python train.py --model="image classifier" --dataset="simulated grey scan slices of phantoms with and without marks" --train_examples=245000 --image_size=64 --crop_scale_min=0.8 --horizontal_flip=false --translate=0.12 --targets=["finding", "side"] --num_classes=[6, 2] --arch="efficientnet_v2" --norm="batchnorm" --activation="hardswish" --channel_attention="se" --depths=[3, 3, 3] --kernel_size=3 --stem="deep" --expansion=6 --widths=[40, 80, 160] --label_smoothing=0.05 --loss="cross_entropy" --init="torch_default" --residual_init="none" --optimizer="muon" --muon_scale="match_rms_adamw" --lr=0.0025 --momentum=0.9 --nesterov=false --orthogonalizer="newton_schulz_5" --adamw_lr_other_params=0.0024 --ema_decay=0.999 --magnitude_pruning=0.3 --steps=11200 --batch_size=384 --epochs=17.6 --lr_schedule="cosine_restarts" --final_lr_fraction=0 --warmup_steps=560 --weight_decay=0.05 --adamw_weight_decay_other_params=0.01
Rows from block 2 of a small image classifier, named by matrix and row number. Rows with one number belong to one channel. Each number is 500 + 40 x the weight over its row's rms, rounded and kept within 0 to 999. All counts start at 0. Numbers have three digits each.
After each channel's rows are labels from the 100 images, of 14848, where the channel reaches its highest value: "top examples" is what is common among them. Only what is clearly more common there than usual is listed. The data: simulated grey scan slices of phantoms with and without marks. In brackets: how many of the 100.
# convs0: expand 3x3 conv (model.blocks.2.convs.0.weight, 240x40x3x3, each kernel summed), inputs 0-39
# convs1: project pointwise conv (model.blocks.2.convs.1.weight, 40x240x1x1, transposed), outputs 0-39

convs0.58:558505523456484533469438494494493522476494559430500501591482494549570498557521552502509508523557487549488557467496471410
convs1.58:561477405500456465528483465500504516500481567532500513459560492565500500500491532581500500502457550532478468506591419488
top examples: ring (94); belly (52)

convs0.162:515449482577506571494484481508508509560444568529424505441485481496536499448466539446478493497492587455477492479554447501
convs1.162:500525554540517500500553527575528501500544459477500518442500560527485570489535451500500552581555562457472500434441469500
top examples: belly (52); several spots (49)

convs0.122:550524498468508475461425455481491469487506493414456439420467568458588487500521528468494487552471485486491520441529518453
convs1.122:450522572500548527475560532516448500426528460500551467513462500480549560500443477422536461500566491503492500500465419500
top examples: low contrast (57)

convs0.82:528442519514500480407417489523492531524571539528490524543496462523485433510425482527513431527464454508557523522523533447
convs1.82:536447489500500483434436500552500556535566500500563515549500500500492569500416500500476462466500513402477455479510572488
top examples: ring (97)

convs0.18:494487510485456524468509453485588444438483509476593448533506532497592456487489539554463412495494505468496468490531514523
convs1.18:478494500498500500524500528542472455560500500595493542548476448432534500500500500622500555445478448500500481498448567500
top examples: side: right half (70); crack in bone (50); several spots (47)

convs0.154:467496521534453536445515435478532482475547477505555531436435534528539455415487555494551509488551471522503564515484547443
convs1.154:500500494531453561465500500483510446500500496593500465564474500515537500500539508586498498438523479558500491464416604500
top examples: several spots (74); chest (68)

convs0.26:532489531552491466524516461412480472478510511501526497505401549470522513512531453545463481516431496384466490516485481439
convs1.26:439453523518500500500500532500453500434468521500540465500426551492500463458500543550500500454500442404582462500543527434
top examples: low contrast (88); belly (54)

convs0.34:426513467532485512466514462436527567497493440531592485491477522562471496527457509464469461486455516477536474417434462478
convs1.34:500568568500500500458500500500500466456557561412440451456514568464531500480465500483478498541500500500476577500500402500
top examples: several spots (37)

convs0.203:507441467413551510439478462504546504507482543479464520504456499492525462575503554496525517494490470527475560407427523446
convs1.203:572500449560469512511529470553522466525467594481446572463474486570515470500515496608523529500505525510519500492530496447
top examples: ring (100); belly (62)

convs0.44:487537465500468463535512569562549487478528479473436530447528506495478434514578494480539478482468435482481567574465493435
convs1.44:571596516443500500477530501518560500507539553500500522500493502449534555538486501524539547540441420582517500499550475459
top examples: ring (99); side: left half (67); belly (60)

convs0.52:533461459491443548461519455454458460554540541454510446523494511425515474435500498537450540527439451532475486548483440463
convs1.52:523500443500547548516500500462478500480500500455441510517528606548513500448589450531539500500500448539529416456463539508
top examples: limb (100); low contrast (92)

convs0.65:550540482472530473496522469515508545519403525557572505519531562441470487488475534410555484488457472521500531443467466458
convs1.65:464508500443500432503602530530483485531492500533500530467500434500471449486549418475583500500557529578490522480461473500
top examples: crack in bone (58)

convs0.141:480520444507532473456465463502481432440475466509451498497450499492603517546551563530499499524443519397485503536526503470
convs1.141:516542470524447424488445474433510521463494511463543565500516517544600500500560542500500461546455500500440500500566500550
top examples: ring (73); low contrast (58); limb (50)

convs0.123:488523455520490487476485500487501514413515500522421490492493466491487501534420493442403524534461578581552480516494507442
convs1.123:500511500473544500592586519500410500550515508477500500500545500510500500500416543500479486434566500573436467450500500513
top examples: low contrast (53); several spots (39)

convs0.125:531500549484496514526472526528477458573534466507466428497514433525414467480474597476516498449488470459521532501436516430
convs1.125:529500537458500498415465447500456411500500500526512500531500508475500457460500562550449486500562500559457560486422431500
top examples: crack in bone (85); side: right half (67); head (55)

convs0.71:550504483519514441524554477487432566497552467490517574548515544534478507524528556487537510557539464542548515441478587500
convs1.71:500500553500510500441500540426502494500536451530480500500425500543540500569500538483485511589502525421500574500431465557
top examples: ring (64); low contrast (52)

convs0.230:465552492473515499455478450452527523461438515455518443494512486474547477581527534543495445452511561423505578534544494471
convs1.230:447500551500544563500493532500499414500472451470494500592495544500481500517500500491588609500495473458500500500505493582
top examples: several spots (44)

convs0.225:505521455492463484495481489463400516535519442441523497469509569521463509513447552477430477528433488558497572455511498556
convs1.225:449500545500500500500500500488461454500472443516426460472495521500500500523414500519545448456537545549466469559371500500
top examples: crack in bone (51)

convs0.55:524550482530461516474544479449505531493498528498489595496474459548430444470518426404502494585495497513518453494545522502
convs1.55:500520421615507521485500533500469460554452478552500500569422500484500500553500559496561494500500422446500500500519524500
top examples: several spots (43)

convs0.49:523606489421466539443463550488497512531510530517442518470571509404545508476512472505478515529452485506433514458505517509
convs1.49:560613494462517502458485514500527534511476417551473463464479580477500508500401480506580500521500500500472520466487500465
top examples: dark spot (85)

convs0.223:528526504523478526552559459468563530458428482533481506434454487492533537555584529491470554550517485518521487439487419491
convs1.223:542500563535414500542500500500500461500465435564500500517444513500500519500587481470483483551422500500497490559500427577
top examples: belly (92); low contrast (71)

convs0.109:542534531563518491518509461513480529443492546544443574463551514515601570461475485503518471426475527486542467505501532548
convs1.109:456500500588438551500503536500500535466509551464464500500500525588500483445455519500480554493500462525495534486500515367
top examples: dark spot (98); side: left half (73); limb (60)

convs0.205:537491508549470540533473499546478413486481529451506480486535518432560485506566481498572572413522507517483538476552495449
convs1.205:406480509522500500500564472512400438500500581407500500473541550500541500444500500500500500526534506513441494500453500449
top examples: dark spot (99)

convs0.95:577442531478486493478563456505540505509507484456524552451555561518509451482523409476567524524495476477512534465448479572
convs1.95:500502519500529556589525446543460456491524486500492429467573535500500408500524554453439500506500576500444488500465478482
top examples: limb (100); low contrast (100)

convs0.106:603491544548517486448486572515451503441508515486513477497461504505465519536523538535525499488496394551547526491508424454
convs1.106:500450476472570476453531565439524553500559492464500462477491576479547577473573497462500500494483441553486543500500449500
top examples: ring (49)

convs0.137:494534468531587500546520547408500484471460534472536549509487493546500436508423507502435492510454469513500604496519497482
convs1.137:500500500453495563436442550500506513461484456508480515479536582504504466461454415445480551502524500506486451462438547423
top examples: low contrast (71); dark spot (43)

convs0.23:555503477594519533454479466496527545478541446512485457508541407427529508474493562551491443511436451507499523506526496469
convs1.23:500500549455494500553515500559500494459533500513588500455500400456500502500449500491558496432500554485512503568500402490
top examples: limb (67)

convs0.57:451478513528593540447442491388553547483437552461515456485454479496520503497509449522540506499496526438503477482497543482
convs1.57:443419511563529467584564513500505503488506512500566500479500463500479500454531448500470484500436500396491440502479535451
top examples: low contrast (100); belly (78)

convs0.217:506539491493435439485493497487548488501478467504466504460518436449483441508532567454587477534497428453504535461555501421
convs1.217:539500500503448515467575500454481454578457500476458549500479432551497442500486524565500521500456500398544547530509465518
top examples: ring (99)

convs0.128:469499476562445460537541440559477472513476510416473519482517477480508465514474549518493469530468487530596563559483579495
convs1.128:449493544500617500500553500545457493504498500429508411572500447424514555525461505504512500500510500553500521500513445515
top examples: low contrast (70); chest (54)

convs0.76:496560552521465446468551465553509425483503523503513534511467532490519495577519478528572515446532544587507527423469512526
convs1.76:500557525411524518501500421559480523500550500514500538500475482466527541530500501545601500431591517514478500488500434478
top examples: limb (73); low contrast (51)

convs0.92:506561486590453480457504454487525510465503464442498496441453533491500447500471545492485464558476495573529532496607534473
convs1.92:461467549533500537505526484527433515453520444382471533489500500515474500415500440500447426500500500534487468514500500423
top examples: limb (83)

convs0.89:541506509439451505432537507466502589511492446444502488571485439490482489534479501475519472448492478488556574570532462547
convs1.89:500548532414572500535500523503480523473475500450423510504531542500537498497471500474560520502464500480463500369500562458
top examples: dark spot (88)

convs0.232:481547506509352521508536563544520475480538469444487519559444528509464509503513560487473461482519539437466493467482521507
convs1.232:447584442467500500483492549500500465526586462515500506500457500510500530581433500522500500463521553488492500500500624466
top examples: crack in bone (51); several spots (40)

convs0.234:495527454503518478464538416429534545540463523446581511526533535499485447471520543525534509627498465498509502494524494509
convs1.234:486554500502512500518478555559465485500500500595547592606486432500566500572500500534497530481505500506500500437500516500
top examples: several spots (65); chest (53)

convs0.214:529539560471497576519483477529407545490570529525518437532533507487515460504503582535538545525479483493499537508488597491
convs1.214:483500488500456500530406500493541541521466525500448534550578555500426519453487475500497556541500576440500500500514585519
top examples: dark spot (99); side: left half (79); limb (72)

convs0.186:525448537546514547456454486424516442514441523502541453488458513508475438547493508564464520534452516506446406517544516521
convs1.186:441486500500538500592587570388484512509466528449500442485524500500481475498535499544500500539462535427485482500457500497
top examples: low contrast (94); limb (58)

convs0.111:583552510520490495450502501489457513443524532510520509559531478507471433530531468437492493461494532594407483522506520428
convs1.111:493576500503500553559551519460496570499501477500556490434545557500460500462512568440500471500520563544466443500480553444
top examples: dark spot (61)

convs0.168:548506500566462509525525497537525506490524436507502482550576499448556504510482452444563466468507483565486511522467379505
convs1.168:467494500637521553500500500591500477500500455591542500451449500500526566500470506460436480500523500524500511486500484535
top examples: crack in bone (70)

convs0.192:480489548439538514472506493447530513516552451469555520523494513589512526515528545469503487447531507563580566502453430544
convs1.192:571520500470515418500507491433560530553543504546500500450451438566500548437500530442471500456518500511579500470477482508
top examples: limb (64); low contrast (51); ring (46)

convs0.88:527466439550452560498496497552509499525518500564491533488553441490492484485507533602569421453449496537469502524517442498
convs1.88:500474522572411481500533500531490582546449443500581450483538500500425502423491500522500500496525500489500477488416500537
top examples: limb (89)

convs0.238:530444518545478472573475512492565480528487480462478475465595462532542494555541537514525462469505489490530400516509495421
convs1.238:569500500575526500474416518500534535514466500517482555565500474500500535520542445515464576525480500535587500550577477494
top examples: ring (96)

convs0.97:459543461521488493457549441521476479495505426518520497463497479568549497433453569424516512508427490538465464519524471429
convs1.97:430577448566518521546500447500459485483460455500446460439598500498500500456500518423478477500532500528493500545500526445
top examples: limb (100); low contrast (90)

convs0.9:505490479537472509462465457471540538479536514545438519592464442414514533564473504496529456502486543465560561467467448505
convs1.9:521500452443519469500475500456510481500562538453500523410500500464500603530544500546601500500500580451500518463500488500
top examples: ring (96)

convs0.204:524554521496417504556440486419520466516530493449502461477525499502539438502491473480429553493509415487452576495516526477
convs1.204:457495500370518462500519422500461534444456541500423434472498500500500500478500544516500500500500539429471547500464500552
top examples: limb (79); low contrast (68)

convs0.149:558488489482531451527447447574480456484506539515447479525453541475488464559540442485599455521514496522463494464505423517
convs1.149:486500539482500502506500500568494470478546459470448506430441540500486530560473559501540500499575566394500500500465438463
top examples: crack in bone (63); low contrast (52)

convs0.60:558459492473535488494425508538460399501475517567482492525517495453526429513475546441550544506496480513526534435513425506
convs1.60:500426595468551523500500550569482500500517463434500433500493559500563473548500500500539479530500497478441562528454465541
top examples: low contrast (89); chest (76)

convs0.61:491470488510531493523487445503440529458462473400435511500508486529549455537442460512509457525518598538520503486506410517
convs1.61:500470532524497524500556529500500444551500383531460443483500535500522500573439575580560513502500485500460534500500459500
top examples: several spots (75); low contrast (56); belly (56)

convs0.29:553540495544490545436503465505451446443503530518487457525407481487450513555574551499458525520551504476486503544479432463
convs1.29:580536508514428500463458500431592500500493515493506500568500552500528529500568475500431500532498502523494449558509416476
top examples: belly (86)

convs0.98:491443542468553549482496500500482563511502523513490506529587512472451491553382541462576528514526532470527470466464473464
convs1.98:508484421500500439500500454477500507562500570433495500426484449552500530500547504500521531580424544480483538540500479562
top examples: ring (66); low contrast (66)

convs0.86:486511495537515553526427509580494571476511460485533466537600490480580441512546476428498529520510539483533452514487495489
convs1.86:527469517539500516500500500500527516496399500588557515510500454500522542422500467440441519502594501500521456500500587500
top examples: low contrast (59)

convs0.218:501498463555523515504565467475497496466484450480521462609504425440535542506502530492536548523504542457557577488472498440
convs1.218:447555537454491500495430531467500542500454500521416538509500487500549495500500416548500529453442500557451503456486576448
top examples: dark spot (77); belly (60)

convs0.134:547460547503577531495510530393521515499461527388459518537539442508527474530492463508490442475494466463461511494458531502
convs1.134:407500500500473500519500491560467551501500436565578500421500500468521539564471500555500500504543549443450500500500500573
top examples: limb (73); low contrast (59)

convs0.47:443510427482551558447479507440480500477483529470454506544551435567495506578505467472496467441506514545477538493485485419
convs1.47:541500500500445500500500500484552500500463546490500500500518500612548468500417561500500458454551573500480486562551474421
top examples: limb (79)

convs0.211:517539523531442526522504367428538536455437479528495444481488508518481562467504488478509511479477534537575472517473512454
convs1.211:492511547500470553472503530500445458539474501579534543540468445561544512551567453576500540442500476539500500486445557495
top examples: several spots (69); low contrast (53); chest (50)

convs0.50:600499521550506504454548501519526517473487426480432549507424519472527411489474567531497446516475530542509504504506462462
convs1.50:506484500500500572471520522454429490559500418500470494500500500466573500502448490499558500529500416609429500488471499500
top examples: crack in bone (55)

convs0.114:523503526567470505544405514473537398442461483495505461539473493540500433507428486494445551452505483462486509481486545521
convs1.114:509551403500500494585563450410500512500527500466500500453565483500500478530500500532534447559500511406520500534468500500
top examples: low contrast (98); limb (79)

convs0.46:531505455546497581514489445493527513491551526550533512548561510531523441566507536505474488540509459524527554621480475503
convs1.46:500526525487500521474415500500500551500500452500551500527480488437476500454500456500478464587566500410517418500430554500
top examples: belly (81); low contrast (76)

convs0.140:524507513491507543520524455406499558568416449499504491507530514530511489509562551482447481570491541438499510526572542468
convs1.140:500525605485564500500500500513494463500539452532469501500530446476421549511563467500436448500457500498434500502454416500
top examples: low contrast (65); bright spot (40)

convs0.173:524466470446440453519500550477522594553488530563502584474502504559541492549488546502561496534553518558538523526499512482
convs1.173:510500500413481486411527551500545500500497500500512500520473500431500573566500440471577514504445500500420529544438500485
top examples: crack in bone (43)

convs0.147:490538480513388533500486451480498514559433456491448558484516521521490521457507488513465461484544527435471472562589481540
convs1.147:500500385500483413524485500466484500553500520445567500455500564571559500517545500500585522567469500504500500500500500500
top examples: low contrast (100); limb (96)

convs0.67:593532539527537547502566467541490508560499474459584509451472479524492416535482494463493461463476515533503440455513554484
convs1.67:583535452467500416500500483389533500495493470511500537462483527521563547500523522570484549515462496573500537500500546466
top examples: ring (67); low contrast (57); limb (52)

convs0.32:537475535576543469508468515490480496456469414467565531496492518417511494550453551462529442487487526409457495502532480477
convs1.32:578500432413485500481500585473537544500500529502455568436516537500486462500500500447500553546503571503496491484561500452
top examples: ring (72); side: left half (67); low contrast (57); limb (51)

convs0.16:533486536542535518520449464383479491507539507519525449472571509519553516439480442469571497494509499419499509533561499497
convs1.16:524477529548500500500360500500441500498495500600607500500472466500500500518450455509534500471500500500507500537498547446
top examples: belly (91); low contrast (87)

convs0.99:570476504523505426447465516494414559533535511502553450513480477509476552551527529567562537499471461497518563534500532453
convs1.99:542518500500500490460444536492487547500524547482617541546444474563517588450449439493500500493446500527500500500478465448
top examples: ring (59); limb (53)

convs0.127:490558530465466540430575441459484528524514548498563478446517490522450516558481497475568561529562499533444491503519504554
convs1.127:500583548406576500511529503500453446539542500500525477481500442469544440500442500463451489442500487500457500476500545436
top examples: several spots (42); crack in bone (36)

convs0.227:487507485507406555488494511495489500468537510517489547537567510519558497463501463514524478488402451562484485399524445455
convs1.227:485500466541500500491530500422500551500416475483481479500500405548533498506509500520500590503444500543487559565527468418
top examples: ring (76)

convs0.167:496548497535421556573542477466509497442450579510551448485542407497500456463500476492545492549498477502531511440497496514
convs1.167:457500461441515522500407500500544500500473566500500459448582500500566430480500507486527524500457523398526500471556500530
top examples: limb (56)

convs0.170:476543515525458532473391476419475462483455504535531500481498497527498460562444453552475491485444450460553521560501494547
convs1.170:517583433436495397544554474427500541500500463500516478500500500514565547516500432459465488529478491500500500500557500440
top examples: low contrast (96); limb (71)

convs0.235:489470428460445485502509495463449553515504544497504523603488521539555495514505484480545429453485512422461589459497506507
convs1.235:500447411500447456500433431500549548500453500514572500530500544460500484500569547565504500500500584500500500554530500500
top examples: low contrast (87); belly (83)

convs0.68:466501537445541453512431471439486558511431486498553474549482487496483473417535528467506433483445496503512518488575504429
convs1.68:524500500512497486548527404445500450500502459510463360479500534455500500500574499534500500501460559441499458500540519500
top examples: limb (67); low contrast (65)

convs0.138:515521607501513490496435465472451477516532526488515553604544468507412549505494523484472483453471521535497542502506546448
convs1.138:554576500536502433495437500530520500431480548561528500500517472500426472467500537422542500450508500500488500500528583435
top examples: limb (78); dark spot (50)

convs0.197:506517569544522558502558456463422542482534476509511471512489488494529475545528424496451505478523510548398521570517533544
convs1.197:500522500548500536496511569517451430544586484502500500500526584605544512547422500532445502500500488471500536465500500465
top examples: several spots (57); low contrast (53); belly (51)

convs0.176:439453500483409578547526480501549482437529574456453509516509481536456487496461493491496464428485499424455465476496492530
convs1.176:518459453441544475500500522481509443542479500588500537500434497523471572524490569537500549500512479500448504449422578500
top examples: crack in bone (64)

convs0.202:551474509504503446487514495480484433584489479508530550429532520550515484533522563544532519569522490435446590477528500468
convs1.202:491568500542446458500500500475500484593424500500500461409500500528494500500469527555497577500547459460500577540500444488
top examples: ring (92); belly (63)

convs0.38:533527452461503513461536458501573565486461488504508544536427465457465483579479450496517534574484489415485475475550465494
convs1.38:500548500500433555500518532526466499479428477514457543543509539500481497572436500582500550563457469403531500462500500505
top examples: chest (95)

convs0.37:544559459467540551540535516533444562542526501485531510547440498525532508557463507456468448485441484578525511484414518506
convs1.37:453491500464442500500554500516500547422532521423478500434550576474549564500542500500569528563500475500512472542503440500
top examples: low contrast (79)

convs0.233:458563547528450523397495483486541581514505466544470528512497504520520447530455503578495389487490510496501501524474484529
convs1.233:500511500472553481566561500500541500501538500500586425428545500565524500493500500500538444480500569389500500538500488500
top examples: belly (65); low contrast (64)

convs0.62:553567489468577432485540465519467461506454535521501512513500477460485490534530459508538526524454517451498370471475467538
convs1.62:500473531513500427588486500411500500457500558500500463500601500488576500484517500500451500522553500430461517500492427485
top examples: limb (98); low contrast (96)

convs0.6:490534420446489559493469446479440548494539550520452507404546486523537509492489438554461523519487491530451549528478524545
convs1.6:500500550492579507500449476463460433500492538551480459433514565500545483452500499500597500538500484500467500483463535401
top examples: dark spot (84)

convs0.221:511557564411498464489539462517515501537487463446576466514496471468437502572480510475439490567506500538526492510571540462
convs1.221:517577466552500500451430540528500500500500474500447515500500518562498553568499500519531524560482415416577500492551500522
top examples: several spots (88); chest (60)

convs0.136:452535444545489504484381495501526520443535492468553496485484443464476506526479498554524464525432512419437530481523515544
convs1.136:489439500500523500500500585448464441456580449469558431520500546514503500500440515441565497466518515449451500500443525501
top examples: belly (61); bright spot (58)

convs0.54:458458498461532535525442476521509481423514518500442481486458492526503504488469504478495483593557498434423523601448520477
convs1.54:495500500453417500438413515500500541463567509427399549539521508500502527500500500466500541554480542499540521537538507546
top examples: ring (85); belly (59)

convs0.135:545444526515518533509453441492484490512476511477469506509468428471492515561521567415521506439496525393545485519513569530
convs1.135:471476462505574445508500472500500554554500528441500442520526500571547586500522489500519480503384506500500443563523500500
top examples: limb (100); low contrast (94)

convs0.226:515489495497466506436474484440433484497502444448554552474557409520520452546515500516522489458459435530508595523482479495
convs1.226:569460512500500500500445500466414550439455484500500500584530500550501500500441543577500510410500432497500500493446500500
top examples: limb (75)

convs0.72:460490506486478556483496529498481450427526520540468530502532429526417451507600463504497470538510429540539491503474467432
convs1.72:534512473512476500500500539417482479511560500553528500484460536539508531535580471500500547641473476528551500491500442503
top examples: ring (84)

convs0.3:518549499480478533487484449512432509438476483438462509425490447524501555539491500534444490533490495605440484544478473563
convs1.3:489500574520500479483504446489443492525577500441421500496589585478500495500479566458515533500426514518475500567500504500
top examples: limb (63); low contrast (59)

convs0.100:497506540550420464476535455459524546479449505553579436524471464545517455503468489501473454487443502472573506433505451511
convs1.100:576545461405561500500440534476523507474478502500452531445500500519511534468471456500468575527506535500500460403500536452
top examples: ring (91); low contrast (55); belly (52)

convs0.64:442486448493497485506416485490507526492485572575480461422499451466541562452471523480505524452569540514474526510424496477
convs1.64:500509539462500537443469500552464450418500472586455500581426500500538478500514564470500500462500500470500568462446540500
top examples: crack in bone (78); limb (53)

convs0.131:452485435476492526550480456468466495448469439478460514449556485464499464522467356502548479527525498516497534459464488504
convs1.131:500500502500500500504592547500423470546500500516554548551500474474548456574475448532479500501500485500415594500434500500
top examples: low contrast (82); chest (60)

convs0.185:492558498545458464500524456495407524506463512454585508526462549532517493540491531419511505458509557518505455536512530412
convs1.185:506541465500500464524500418461464566500500500448566473582500565524487500488440578458467480427543528500446471500526500483
top examples: noisy (78); limb (55); low contrast (54)

convs0.51:563513430506507501480525447474495500520541479520494475570576451571519500548486486473547546522505545492591533542437451479
convs1.51:458555500468500539480422500516472500500464450574482549522462500504590500489588437503500500485532533500434422474500544500
top examples: side: right half (72); several spots (53); crack in bone (36)